A small image captioner, trained from scratch: decoder activation swiglu, nadamw at rate 0.00073.
Rows from block 4 of the image encoder of a small image captioner, named by matrix and row number. Rows with one number belong to one neuron. Each number is 128 + 32 x the weight over its row's rms, rounded and kept within 0 to 255. All counts start at 0.
After each neuron's rows are labels from the 100 images, of 14976, where the neuron reaches its largest size: "strongest on" is what is common among them; "patch colour" is the nearest of a few named colours to the mean colour under the peak. Only what is clearly more common there than usual is listed. The data: rendered scenes of toy objects such as cars, trees, mugs and chairs. In brackets: how many of the 100, against the usual share in percent.
# gate: MLP gate (encoder.blocks.4.mlp.gate.weight, 416x160), inputs 0-159
# fc1: MLP up (encoder.blocks.4.mlp.fc1.weight, 416x160), inputs 0-159
# fc2: MLP down (encoder.blocks.4.mlp.fc2.weight, 160x416, transposed), outputs 0-159

gate.198 [147  97 184 118 102 183 157 123 161 117  95 131 108 148 113 139 156 202  92 146 178 156 171  68 143 140 102  86 152 142 147 117 144 127  88 110 136 115 126 124 165 174 144 136  56 187 143 142  88  85 154 152 102 120 149 186 117 138 101 111 136 119 173 132 112 138 114 109 150 130  67  75 161 122  74 110  65 133  90 130 114 141 107 149 132 105 137 126 101 132 106 170 146 151 122 153 101 138  90 185 162  92 114 157 111 132  89  92 128 162 122  91 164 121 115 202  93  75 179 137 140 169 139 182 109 117 107 146 178  80 193 117 117 114 123 125 148 116 175  89 156 113  43 162 152 146 100  87 104 182 165  82 130 183 105 141 109 141 128  50]
fc1.198 [105 105 154 153 117 136 140 139  91 139  93  63 100 125 166 120 167  86 100 190  93 177 111 108 126 163 126 134  86  69 109 152  99 135 114 103 122 123 119 207 107 102  96  96 125 168  87 113 163 114 136 142  43 169 121  64 119 173 115 106  82 108 130 160 126 103 118 135 116 115 128 138 125 114 222  96  83 133 143 101 115 153 123 127 113 114 156 141 121 127 105 142 125 130 202 168  84  58 128 105 139 199 157 150 129 202 167 164 150 143 171 135 177 137  86 121 198 125  97 147 128 107  65 136 116 149 153 144  81 161 126 124 146 124 169 156  97 110 168 133  81 127  70 146  77 102 113 138 165 155 100  84 108 136 186 100 151 138 171 137]
fc2.198 [115 123  77 143 116 151 167 126  98 121  74 159 145 135  78 133 162 103 135 127 113 133 170 132 112  98 113 182 116 152 128  65 128 125  93  31  94 125 183 142 118 130 127 133 150 163 154  74  95  90 138  87  55 104 100 101 176 127 129 133 111  75 121 176 121 163  66  59  88 147 114  94 140  86  96  84  65 103 167 118 113 119 179 164 160 156 143 173 137 172 150 100 132 185 136 149 138  95 107 120 138 161 133 108 141 111 155 154 157 190  63 148 122 134  30 104 103 112 110  96  80 129 122 127 113 184 156 134 143 193 103 100 121 109 178 139 131 103 101 157  68  83 115 141 138 108 126 108  87 117 119 145 101 133 145 137 155 103 173 113]
strongest on: green object (81 vs 15.6); its colour: green (41 vs 8.3)
patch colour: brown (50 vs 25)

gate.21 [115 129 149 158 139  74  75 117 163 137 101 160 197 158 162 120  94  80 170 162 133  95 150 213  90 134 153  88  95  66  89  88 115 133 202 176 136 158 154 165 184  58 134  90 137 133 128 126 153 156 110 162  38  98 119  92 132 141 114 140 177 152 144 117 137 111 132 141 145 128  89  96 100 118 179 137 146 108 112 155 132 123 136 138  94 165 111 114 113 126 139 169 146 141 163 111 145 169 142  88 130 138 149 154 120 164 155 147 120 145  85  69 180 109  65 149 101 135 174 136 112 101 133 156 125 134 130 138 106 172 209  92 147 163 105 145 115 174 139  77 123 150 110 133  69 120  98 142 117 165 106 171 125 137  43  99 136  61 104 127]
fc1.21 [122 194 124 105 101 197  96 149 122 105 172 104 117  87 118  90 178 201  99 100 129 158 101  83 119  91 133 139 109 140 169 162 117 107 116 170 147  46 137  94 104 175  77 167 134 143 156 107  61 145 113 158 175 177 113 154  76 136  88 128 130 149  75 202 132 103 168 195 121 146 101 142 118 127  91 147 144 114 144 147 146 155 116 121 133 101 130 144 126 106  79 179  62 145 140 126  95 118 102 143 111 150  87 137 105 109 119 113 121 143 162 175 158 119 175  77 112  83 123 120 149 206 113  42 142  93 113 153 156 130  57 178 113 126  80 158 105 122 133 107 106 126 133 169 146 130 109 127 173 107 179  97 155 111 160 150 159 155 149 128]
fc2.21 [157 181 165 133  78 140 139 127  66 167 143 105 160 126 126  99 173  69 153 109 128 141 120 113 140  98 115 130 128 186 172  72 145 168 150  96 118  94 146  89 197 117 132 167 156 128 141 103 115 123 153 119 136 177 154 111 234 122  93 135  40 125 133  87 142 142  87 191 129 170 201 125 121 151 122 173 119  91 190 107 155  84 107 115 161 160  79 129 137 165  92 125 107 141 114 122 113 134 129 136 132 153  81 127  79 111 133  89 155 164 154 151 185  97  89 144 138 144 138  98 100 164 156 170 126 107 115 190  80 126 113 138 128  56 123  86  90 111 116 120 102 112 134  63 183 136 149 135 121  75  98 178 123 152 109 149 121 173 151 109]
strongest on: white object (45 vs 15.6); boat (25 vs 6.3); its colour: white (25 vs 8.4)
patch colour: grey (59 vs 23.5)

gate.158 [166 121  75 149 106 199 138 113 108 138 144 145  83 133  98 136 154 164  89 126 171 132 149 125 144 122 111 131 132 200 145 188 121 125  83 154 132 138 128 113 132 179 112 178 118  87 142  79  76 115 133 132 179 133 147 131  90 118 109 165 131 157 118 152 137 107 204 124 134 159 157 147 134 125 120 110  67 133 101  96 119 129 115 149 157 108 163 185 109 149  90 139  84 148  61 105 144 146 140 125 124 112 135 107 194 125  84  43 160 107 141 151 118 171 186 126 155 110 136  98 123 169 139 158 136  96 122  83 193 156 110 106 117 190 142 107 121  13 111 129 139 171 171 103 176 132  82 164 113 197 133 110 145 106 215 113 125 148 141 103]
fc1.158 [142  56 107 193 105 214 160 134 159 135 123 156 139 173 116 124 101 148 150 179 158 144 133 166 174 172 129 103 107 130  97 174 124  88 105 134 145 187 185 101 151 155 103 125 120 133 109 116 129 146 148 111 138 146 157 159  84 130 131 136 123 115 104 157 107 142 135  39  69 100  61 194 131  94 111 153  84 133 120 130 106 192 147 137  82  93 185  85 119 165 116 120 128 140 120 120 137  97 142  61 135  77 119 138 155 138 117 100 136 136 104  86 153 130 155 169 107 110  84  75 128 141 113 135 206 127 116 104 144 129 142 150 150 126 121 184 200  81  71 126 188 149 103 162 127 156 138 102 123 150 108  48  70 131 125  96 113 109 101  96]
fc2.158 [ 47 110 160  89  85 111  76 150  97 131 123  86 153  96  92  85 140 139  94  69  66 123  96 151 153 118 196 145 137 148 158 132 161  88 185 130 131 111  88 186 152 121 163 121 163  94 168 112  87  96 102 113 132 166  85 151  95 126 110 130  96 156 142 145  98 133 142 188 156 184 193 128 162 108 106 180 167  97 177 145 117 108 108 144 155 149  83  88 100 154 165 108 112 101 116 101 118  66 101 101 141 106 131 161  72 135 137 131 105 146 163 146 128 139 108  74  83 107 138 177 145  81 149 173 144 145 164 118  72 118  83 101 117 164  61 162 146 114 130 102 100 141 126  73 178 109 162 150 152  84  98 151 134 143 112 197 137 120 115  90]
strongest on: black object (75 vs 14.8); count: three (68 vs 32.9); its colour: black (56 vs 7.6)
patch colour: black (90 vs 8.2)

gate.253 [168 120 130  76 139 126 151  89 162 141 141 178 181 163 144 110 153 214  87 138 135 185 142 108  91 110 129 163 129  82 108 148 131 134 155 136 105 238 124 115 148 127 167 109  85 164 129 115 116 127 105  79 141 118 160 128  94 107 167 105 116  75 169 105  97 125 112 116 104 176 128 122 131 121 162 119 153  93 141 132 172 134 144 135 166 150 174 134 128 155 194  87 164  95  72 100 125 157 145  98 102  73 175 181 130 126 127 216 124 116 149 107   1 151 104 141 125 161 156 153 109 136 145 126  97 168  76 129 136 132 132  68 114 177 156 116 142 134 158 112 125 135 146 147  95 142 158 122 100 146  81 100 141 137  91  86 112 121 114  58]
fc1.253 [134 181 162  93 161 146 141 136 134  82 132 121 115  63 139  99 101  85 144 136 113 129  93 139 165 104 145 121 175 128 224 146  89  97  96 139 152 158 134 100 106 173 108 157 129 118 165 177 144  63 118 133 158 157 131 178 114 237 163 162  99 140 132 133 132 146  50 164  55 148 169 159 142 101 127 120 116 170 144 135 114 105 142 138 111 127 163  81 122 123 132 162  94 137 141  73  92 135  99 167 119 169 119  90 108 111 118  88 145 148 138 109 111 115 156 131 143 151 134 120 126  54  97 115 205 104 144 157 134 109  85 115 119  99  93 102  92  61 154 149  39  91 117 108 145 135 153 127 132  84 136  99 143 107  86 150 174 116 193  89]
fc2.253 [127 105 152 122 134 125 167 126  98 163 101 125 178  99 138 130 136  78 175 112  45  69  73  99 144  69 173 106 170 103 149 150 112 126 135  69 121 109 121 130 155 107 122 167 126 131 113 149 137 128 107 133 149 149  82 108 204 125  94 132 111 111  93  67 208 143  87 128 124  96 125 132  74 158  86 136 142 175 145 139 144 128  88  97 112 225 162 130 117 108 145 108 102 114 178 144 127 124 167 126 109 212 124 121 129 126 166 129 156 155 181 142 155  86 123 169 157 100  78  50 104  77 166 131 150 153  91 149 136 131 157 163 137 136  98  97 193 108 115 106 153 111  88  97 151 117 133 144  84 113 140 191 106 176 113 178 137 144 133 181]
strongest on: white object (48 vs 15.6); its colour: white (30 vs 8.4)
patch colour: grey (68 vs 23.5)

gate.266 [ 80 147 148  73 154 141 159  87 166 116 172 106 124  86 154 199 113 133 166 160 160 165  69 160 127 144 136  84 126 178 102 109 130 147 113  86  53 142  82 142 235 137 122 128 135 165 148 101 137  88 162 114 122 155 138 168 126 153 133 108 109 103 126 143 119  54  93 207 131  96 164 100 153 139  90 115 119 120 137 132 144  96 178 105 143 163  98 105 151 158 119 109 105 191  91 104 148 179 113 187 146 152 152 124  96 125  84 147 181 144  73 110  90 122  85 150 143  73 123 130  96 155 118 102 157 162 127 103 136 120 143 129 164 162  86 128 137 149  82 122 129 121 157  86 116  65 100  87 127 198 152 118 138 146 128 202 152 156 163 117]
fc1.266 [130 117 107 126 147 152 131 143 164 153 171 134 146  93 151 131  90  94 153 123  87 116  79 126 127 104 173 143 159 133 132 100  94 102 125 132 141 114 114 122 177 175 132  68  54 117 173 161  98 134 129 133  63 123 107 197 152 110 118 122 112 132 149 199  53 124 108 150 213 114  77 125 108 152 140 133  95 127 119 122 181  81 153  85 177 152  61  74 149 100 127 141 148 176 131 116 164 110 142 152 108  62 177 165  95 113  92 139  86 109  74  79 111 104  98  83  62  99  82 118 137 128  95 116 119 107 160 102 136 152 118 109 169 153 141 110 138 185  79 107 133 178 164 129 177 124 110  74 153 171 152 133 137 110  73 161 104 150 135  81]
fc2.266 [133 153 118 159 111 117 126 155 103  74 141 113 107 121 135 102 119 159 132 147 125 120 161 118 112 182 173  99  43 135 133 138 137 131 169  72 131  95 122 197 159 163 132 129  85 127 154 127 138 112 174 139 176 110 136 103 129 171 130 193 169 130 125 199  62 139 161  81 181 103 106  81 174  21 177 132  97 169 187 151 197 153 166  63 166 124 140 114 123 119 131 118  71 172 149 136 119 119 136 161 121  95  81 143  92 155 122  94 148 162 103 149 139 107 137 114  89 130  67 125 148  84  95 144 127 117 125 125  96 171 143  44 126 162  95 148  90 157 166 128 134 152 147 192 172 161 112 118 148 102 151 122 101 123 134 119 127 113 130  87]
strongest on: white object (43 vs 15.6)
patch colour: grey (71 vs 23.5)

gate.62 [150 155 133 109 117 149  46 107  92 172 117 137 138 162 150  90 212 137  64 152 133 180 137 125 144 111 138 156 148  93 106 131 143  67 201 131 130 113 128 142 113 132 125 102 145  93 121 133 149  89 124  88 133 116 171 116 101 142 126 143 173 174 144  33  95 131 154 129 105 157 134 157 115 108 100 107 183 117 111 137 154 159 136 116 165  90 161 133 120 142 151  96 174  90 112  62 121 125 142 140 108 118 118 187 140 124 113  92  68 101 123  60 186 150 158 145  93 167 169  97 142  94 246 124 132 109  95 155 141 164  89 123 174  91  68 105  91 147 132 147 119 140 176 121 154 153  81 103 138 154 132 172 138 103 139  76 147 134 104  80]
fc1.62 [145  77 158 122 114 187  80  95  88 153  98 164 147 101  98 104  79 153 176 159 151 156 123 131  93 111  97 143 117 118 105 157 117  50 132 160 160 121 133  83 171 150 131 109 117 119 109 110 116 179  93 101 220 106 181 105 183 163 178 154 211 121 109 123 120 158 148 161 107 164 116 151 118 187 100 152 124 149 186 109  97 127 104 163 131 123 191 119 131 124 133 141 135 121  58  92 108  84  79 141 143 190 141 169 128 104  76 117 100 115 102 124 209 143 150 151 102 111 132 118 193  83 127  80 183 100 146 153 160 107  98 113 113 155 104 107  96  77 160 142  96 135 145 134  62 150 146 102 137  87 140 129 128 132 122 104 111  96 109  77]
fc2.62 [115 194 107 137  94 148  99 142 141 114 135 117 140  80 138  37 151  64 109 144 131 121 104 158 102 100 110 135  79 132 143 130 125 128 129 118 200 188 116 199 111 131  63 127 131 122  90  98 126 112 174 152 129 201 122 109 110 136 106 137 174  81  81 148 170 198 137 140 143 146 166  92 114 108 137  91 131 159 199 170 113 127  99  59 149 135 124 116 114 129 126 138 118 201 131 155  95 158 140 167 172 191 137 103 165 112 125 132  93 213 138 117 113 164 157 153  99 116  76 141 127 169 105 119 101 119 125 169  98 136  60 151 118 148 176  95  76 152 127 134 112 108 142  85 146 191  83 122 159 117  84 156 120  82 120 115 104 157 160 134]
strongest on: green object (40 vs 15.6)
patch colour: brown (76 vs 25)

gate.6 [151 130 149 159 140  93 170 101 198 175 141 135  86  74 180 145 145  90 153 155 146 151 156 158 131 134  68  79 134 110 123 139  77 164  63 131 113 130 121 122 112 121 180 123 152 119 138 122 161 126 153 140 121 109 140 106 178 151 141  73 137 157  89 170 135 117  84  73 249 121 137  44  91 179 120 114 151 130 113  89 126 109 125  63 148 169  72 168  91 120  96 121 167 150 155 118 108 167 136 128  97 155 115  56  88 160 160 143 207 129 102 113 103 137 165 106 177 147 133 127 170  76  86 112 162 137 115  77 141 107 158 142  83  99 148 124 106 153 135 157 126 151 150 131 155 146 125  95 146 160 118 137  67 118 113 146 103 166 148 113]
fc1.6 [124  43 147  91 132 144 121 143 109 143 134  75 171  87 166 147 112 155 151  56 112 132  74 172  87 110  80 135  76 143 105 126  78  86 129 115  96  88  59  88 111 129 101 116 176  90 123 140  96 107  77  95 144 168 165 136 108 125 183  74  46 163 127 108 149 119 111 149 134 130 212 165 162 108 172 160 152 104 116  86 129  67 169  86 124  94 125 144 134 154 118  95 125 106 119 130 167 126 196 107 122 198 106 132 141  93  97 137 177 105 131 161 139 138  86 143 117 130 108 117 155 142 119 166 155  63 113 163 125  79 160 151 139 116 123 153 155 160 116 152 128  92 149 144 171 101 116 120  95 138 159  94 166  85 147 183 120 181 114 100]
fc2.6 [107 155 136 100 122  92 134 145  99 145  95 127 207 186 168  94 117  74 143 108  86  75  73 115 149 142  88 105 120 141 151 129 146 143 147 111 166 168 129 143 108 139 127  98 120 135  96 153 206  79 117  73 176 159 109 187 126 115 119 124 145 126 138 130 136 178  63 153  95 168 145 101 178 129 180 122 147  49 145 184 165 157  74  86 133 141 180  96 160 121 180 116 117 190 120 176  80 150 132 167 161 144 122 139 138  88 129 125 116 164 155 162 108 108  97 135 118 115 131 130 145  69 145 147  90 132  94 177 134 110 111 163  98 118 138  77 111 157 170 173  85 113 120 146 144 133 122 106 142 112  13 150 100 110 124 131 110 110 188 132]
strongest on: white object (51 vs 15.6); its colour: white (34 vs 8.4)
patch colour: pink (33 vs 12.7); white (25 vs 8.6)

gate.180 [124 115 153 144 111 104 121 113  61 186 172 111 146 114 123  99 151 196 178  51  94 152 104  92 176 139  98 117  93 164 119 144 132 133 186 138 135  96 108  75 163 200 101 134 161 124 103 126  99 109  50 120 153 148 184  92  73 146  82 142  89 129 147 121 130 133 128 141 117 185 141  44 138  75  84 132 111 114 154 148 115 147 116 160 149 100 158 132 108 111  89 172  99 215  91  76 135  92 177 174 140 136 131 159 116 108 144 152 119 167 134 116 141 168  83 163 128 166 121 100 109  55 130 103 160 102  83 162 175 148 120 154 115 120 130 131 154 103 144 145  93 104  93 136 168 129  76 125 125 119 125 151 139 152 113 107 175 104 189  83]
fc1.180 [ 88 138 130 186 126 120 142 136 157 107 100 163 103 210 144 129  90 107 116 160 139 106 116 162 133 111 169 140 121  76 105  89 137 135 126 136 121 175 105 165  88  83 137  99 118 148 123 200 181 131 149 152 138  88 107 142 175 130 160 128 124 122 109  78 108 133 155 119 133 139 126 152 161 195 163 111 150 138 105 127 173 141 141  98 118  91 148 117 136  99 201  96 206  90 141 162  92 184 103  72 127 120 155 119  98 163 105  63 121 109 154  76  94 195 113 105 145 138 123 136 154 148 168 161 140 158 173 101  78 153 158  98 172 148 144 125  78 121  64 145 173 112 177 119  87 190 224 155 118 161 118  74 135 123 108 160 116 133  83 153]
fc2.180 [108 154 137 118 144  85  99 163 105 128 109 122 115 112 146 216 155 125 133 138 156 157 169 124 193 185 104 143 176 165 109  93 129 135  77  57  81  99 131 123 167 112 129  79 159 156 139 130 136 112 145  57  80 115 184 148 140 129 111  97 112 100  90 101 100 129 136 114 156 106 169 134 122 124 132  85 132 139 136 133 141  91 174 168 190 135 152  44 110 138 112 102 107 170 105 127 110 121 112 142  76 146 157 126  38 191 199 138 201 154 143 134 154 135 118 136 174 102 123 104 143 113 174 131 130 130 114 130 158  90 178 142  61 106 191 107 118 125 168  99  77 141 152 161 158 143  95  98 105 131 128 122  93 108 129 181 120 136 140  49]
strongest on: red object (37 vs 15.9); table (30 vs 6.8); ladder (28 vs 6.8)
patch colour: brown (76 vs 25)

gate.107 [125 123  98 138 154 136 100 140 185 110 173 159  87 100  99 111 134  90 136 144 131 140 160 154 117 168 137 157 109 148  75 146 141 137  86 169 115 132  75 113 126  98 145 101  83 102 108 126 154  81 166 106  80  91 122  76 162  73 102 155 162  80  98 133  70 136 101  44 207 134 174 126  90  95 179 112 189 158 115 141  82 114  92 132 139 121 128 134  88 136 111  90 137 140 125 146 152 142 185 134  93 143 134  70 100 187 193 135 139  34  98  75 137 121 147 128  92  84  83 134 121 149 137 131 149 117 140 102 131 120 151 112 139 156 156  56 125 119 172 138 118  82 191 105  53 155 123 123 163 206 122 145 109 114 143 145 117 138 129 140]
fc1.107 [159  73 127 134 113 138 151  72  80 130 140  95 139 183 153 145 150 144 142  84  82 134 195 154 144  72  69 146 140 104 174  92 104 146 120 153 106 117  96 131 129 122 113 113 189 131 161 104 110  43 113  56 140 128 116 125 147 113 133 124  95 135 146 121 150  94 119 149 107 129 140 129 143 110 121 145  72  60 127  86 164 136 123 138 105 124 143 162 157 152  71 126 117  90  80 134 105 110 110 172  73 129  94 150 149 163 100 172 133 102 108 191  83 151 107 180 170 175 159 122 201 134 135 123 103 126 129 121 189 112 150 191 100 124 104 119 143 153  99 182 165 141 174 120 199 148 144  88  56 144 145  80 132 103 118 116  66 131  65 103]
fc2.107 [ 61 139 120 123  93 104 131 118 164 116 165  37 185 123  85 102 109  55 169  80 127 135  85 139 201 137 121 140  82 153 145 130 121 167 125 137 160 180 142 102 128 132  83 150  86 114  93 143 140 143 114  61 175 138 135 163 102  98 137 139 109 114 194 169 120 142  97 155  75 177 132 138 109 158 158 140 144  77 154 154 208 148  89 120  97  75 132 151 169 106 129 141 107 112 138 102 165 155 159 113 153 105 137 140 156 126 133 137 123  55 155  98 105 142 118  73  85 225 158 104 169  89 133 137 146 139 142 119 104  88  95 102 139 146  77 130 124 151 108  93  84 125  90 168 130 141 110 170  81 101  81 147 104 150 115 125 139  78 171 119]
strongest on: white object (41 vs 15.6); its colour: white (32 vs 8.4)
patch colour: grey (48 vs 23.5)

gate.246 [100 134 168 100 114 174 113 150 159 104  77 106 137 138 118 134 105 137 163 129 100 133 106 137 126 107 113 111 165 180 153 134 157  89 147 139 169  71 164 135  84 165 105 150 144 147 162 233 127 122 125 113 144 110 239 149 178 147 162  81 111  84 133 130 114 180  98 140 155 148 111 114 178 124 115 138  62 106 147 158 181 145  84 134 140 116 157 123  63 118 120 191 154 141  79 129 128 153 142 109 151 112 111 113 137 113 142 107  71 151  84 156 150  58 110 170  84 157 145 119 130 116 129 104 145 129  59 159 125  71 171 124 185 158 114 110 139 103 123 157 129 123 124 135  90  24 193 128 110  82 121 143 160 148 111 131 127 114 165  87]
fc1.246 [145 169 118 162  99 168  63 105  97 156  52 115 115 124 144 117 109  86  91 113 146  93 128 121  89 146 171 136 137 154 103 126 174  76 113 119 148 136  88 131 141 126 140 157 138 125 127  94  93 154 131 123  70 139  95 141 123 141 132 129 175 115  69  80 102 170 174 169 176 163 112 172 183  92  92 143 124 165  96 152 153 143 147  78  76 144 132 106 109 191 103 152 158 159 145 186 115 128 184 139 104 114 165 119 141  82 133 140 107 106 103  60 175 170 166  96  65  41 143 142 135 167 162 128 100 131 126 152 111 134 107  68 154 103 117 107   9 138 120 129 145 121 104 121 152 110  87  89 175 129  92 139 148  95 150 116 112 100 113 164]
fc2.246 [122 106  91  99 111 132 152  67 116 110 182 169 126 121  97 103 133 172 103 144 126 114 177 185 115 148 145 106 116 133 110 174  88 199 107 124 154 155 125 109 125 158  76 124 142  95  83  27 146 145 157  92  85 146 156 157 116 110 173 121 124 125 132 214 164 105 163 156  71 158  94 184  60  78 182 120 186 152 182  95 149 154 117 144 111 119  97  89 163  83 119 171 149 121 154 123 145 140 110 108  62 122 148  91 142  86 109 131  94 176 157 111 136 191 152 121 169 149 148  90 111 179 125 146 164 117 169 126  89  89 146 125 153  82 101 138  76 130 143 140 114 149 115  68 127 166  89 161 126 133  94 127 113  83 113 160 117 120 146 102]
strongest on: red object (90 vs 15.9); its colour: red (50 vs 8.4)
patch colour: brown (71 vs 25)

gate.387 [172 143  97 127 171 102 146 114  91 123 135 180  53  64 111 133 153 141 134 163 198 131 163 122 144 207 127 152 159 122 118 124 133 100 110  90 130 189 105 111 116 106 169  76 141 173 131  93 117 130 158 143 124  53 145  69 175 125 120  95 159  93 148 146 142  87 142  67 147 124 146 103  88 178 112  46 138 143  40  98 102  70 136 143 135 157 112 148 132 132 149 116 123  92 120 139 180 140 112 157 114 127 118  82 109 175 117 142 211 130  99 136 119 181 109 125 179 143  88 144 123 104 106 120 120 147 130  61 146 134 137  86 104 198 168 121 140 105 151  92 119  97 150 103  89 182 131 143 175 182 146 160  97 154 136 119 112 131 117 102]
fc1.387 [143 125 161 206 191 145 102 115 125 132 156 106 109 115 138 142 101  73 111 104 126 132  78 129  84  93  83 127 166 197 119  88 136 100 107  73  85 122 111 146 137 142 115 143 137 172 137  92 117 145 136  31 127  85 195 158  66  89 105 106 104 158  96 170 117 114 143 179  97 125 172 148 138 127 138 140  93 109 147 123 177  93 166 138 167 119  62 190  77 119 123 151  42 166 111 185 181 149 125  88  91 162  96 112 164 141  63  97 114 155  85 175 161 127 120 118 163 154 134  70 160 158 160 125 140  98 144 139  98 105 173 126 138 126 119 105  96  91 119 143 159 114 169 122 167 148 142 140 109 125 165 102 120  86 152 158 123 172 116 133]
fc2.387 [164 139 170 158  86 115 114 169  97 133  84  96 167 174 105  91 119 111 132 131 107 100 108  66 138 107  82 126 129 163 153 128  75  91 164 110 120  98 120  82 135 106 131 153 137 127 120 160 169 143 110 120 142 145 119 121 188  95  77 122 142 145 129  88 102 163 129 113 140 140 145  97 147 137 138 124 115  50 133 180 149 128  99 135  83 165 163 193 112 110  83 159 110 100 165 157 152 132 164 134 191 154  72 128 185 125 120 124 141 109 114 113 169  51 180 124 124 139 110  90 175  76 122  83 126 124  65 187 160  83 187 124 107  93 117  35 122 153 146 131  99 128 144 172 126 152 150 131 100  37 123 146 123 135 107  79 111 169 198 112]
strongest on: white object (61 vs 15.6); its colour: white (46 vs 8.4)
patch colour: white (43 vs 8.6); pink (33 vs 12.7)

gate.7 [184  85 132 145 145 104 185 116 177 104 113 115 152 135 158 124 115  92 172 132 167 145 168 126 121 173  86  82  83 176 130  39 104 120  71 108 182 124 114 117 118 150 137 137 128 103 156 124 134 102 137 162 107 123 135 112 128 166  91 129 130 126 137 128 133 153 131  29 170 128 118  89 135 146 168 102 113 109  23 167 131 105 114 107 156 151 105 145 120 118  87 172 140  97 120 137  98 182 199 124 108 180 121 109 179 139 154 161 177 103 131 128  70 161 123  77 141 139 164 123 122  85  88 121 111 161 100  91 142 139 223 118 111 147 171  64 126 104 137  96 172 133 158 149 103  99 146 161 132 203 136 104 116 150 140 129 143  97 145  72]
fc1.7 [157 115  68 164 136 139  80 114 141 162 116 174 140 145  81  90 188 114 127 125 155  92 136 104 143 209 169  86 145  89 160 117 120 105 127 171 136 117 152 117 105 112 105 140 124 163 110 157 164 156 111 157 125 174 138  82 147 141  72  77 198 126  80 118 141 177 188 146 193 160  61  80 109 145  93 153 169 173 121 186 124 102  92  93  83 150 169 147 113 169 162 120 144  88 137 110  99 153 109 106 148 116  90 110 105 108 144 107 113 110 134  49 165 120 199  89 118 134 146 158 142 110 102 127 133 120  84 130 117 149 117 106  93 144  92 101 102 146 145  85  78 148 110  84  53  83  85 133 153 115 116 172  97 155  87 126 105  78 139 100]
fc2.7 [ 94 161 133 154 208 134 117  94 163 146 118 142  69 105 104 207 145 189  91 142 107 165 177 157 130 113 124 104 126 135 110 130 138 107 206 181  58 133 135 116 191 137 149 115 154 126 145 134 113 109 109  96 128 101 154 118 153 105 143 126 110 119 112 135 112  70 204 101 143 110 103 132  87 103 113  94 149 173  98  57 111  88 132 112 142 161  77 118  89 170 110 108 136  80 115 150 136  87 108 122  22 118 104 115 154 126  81 120 131 116 116 167 116 151  92 157 173 139 130 178 118 176 131  79 117 112 167  58 109 111 136 106 139 159  98 120 120 128 160  98 171 152 136 128 178 149 156  97 178 171 170  65 134 149 167 131 156 117  83  96]
strongest on: white object (62 vs 15.6); its colour: white (53 vs 8.4)
patch colour: white (54 vs 8.6)

gate.18 [134 160  75 149 149 130 133 112  83 125  81 150 148 131 129 153  72 133 193 126 143 133 118 104 154 186  97 118 168 148 141  89  84 120 146  77 107 124  93 107 153 105 110 149  77 165 128 135 105 156 144 147 140  87 141  73 156 146 150  99 143 111 136 127 115 151 126 109 147 134  86 104 153 160  50  79 158 139 183  83  98 152 134 114 106  81 186 152 193 117 136 159 129  88  69 176 152  88  87 141  86 151 117 105  78 117 155 132 139  78 124 117 124 122 177 127 107 188 173 143  78  82 110 119 186 134  48 115 129  92 148  96 138 129  74 189  97  79 132 155  80  86  79  59 141 135 138 113 137 117 157 154  96 152 132 170 117  83  82 134]
fc1.18 [142  94  78 157 165 104 102 167 154 118 112 117 101  85 160 132 141  76 129  97 132 162 130 108 132 153 134 122  84 152 126  53 105 137 110  84 148 115 125 160  60 113 167 115 119 155 139  83 140 124 115 182  80 157 100 145 150 193 129 204 118 176  99 160 136 132 160  63 195 166 114 111 161  67  96 111 108 204 152 159 106 131 129  97 161 126 175  75 108  99 129  97  72 187 201 118  99 142 103 125 142 122 107 107 121 109 115 103 127 127 119 100 116 134 167 142  87 103 130 229  77  83  96 134 139 128 160 140 154 160 131 165 144 203 101 113 118 119 149 133 132 166 113 108 170 101  97 133 140 114 102 192  99 136 114 153 168 108 106 103]
fc2.18 [ 87  97 159 124 193 101 141 124  81 146 117 103 109 125 114 101  90 137 126  87 147 145  98 112  82 106 110  94 157  81  93 138  89 150 102 119  89 153  74 193 157  85  98 114 146 147 182 106 161 121 200  99 127  62 134 131 114 131 159  85 210 109 149 182  95 128  81 127  95 132 145  98 130 132 128  78 137 117  73 129  96 151 154 131 140 148 140 167 162 151 157 190 170 105 137 137 103  87 128 135 152 102 120 129 126  96 158 117 174 169 155 165  96 169 118 101 137 115 104 126 183 147 112 211 104 159 132  97 179 158 112 113  86 101  71 156 118 123 141 151  62 147  68 117 160 154  96 113 159 186 168  91  63 124 109 119 107 111  75 127]
strongest on: red object (76 vs 15.9); its colour: red (37 vs 8.4)
patch colour: brown (79 vs 25)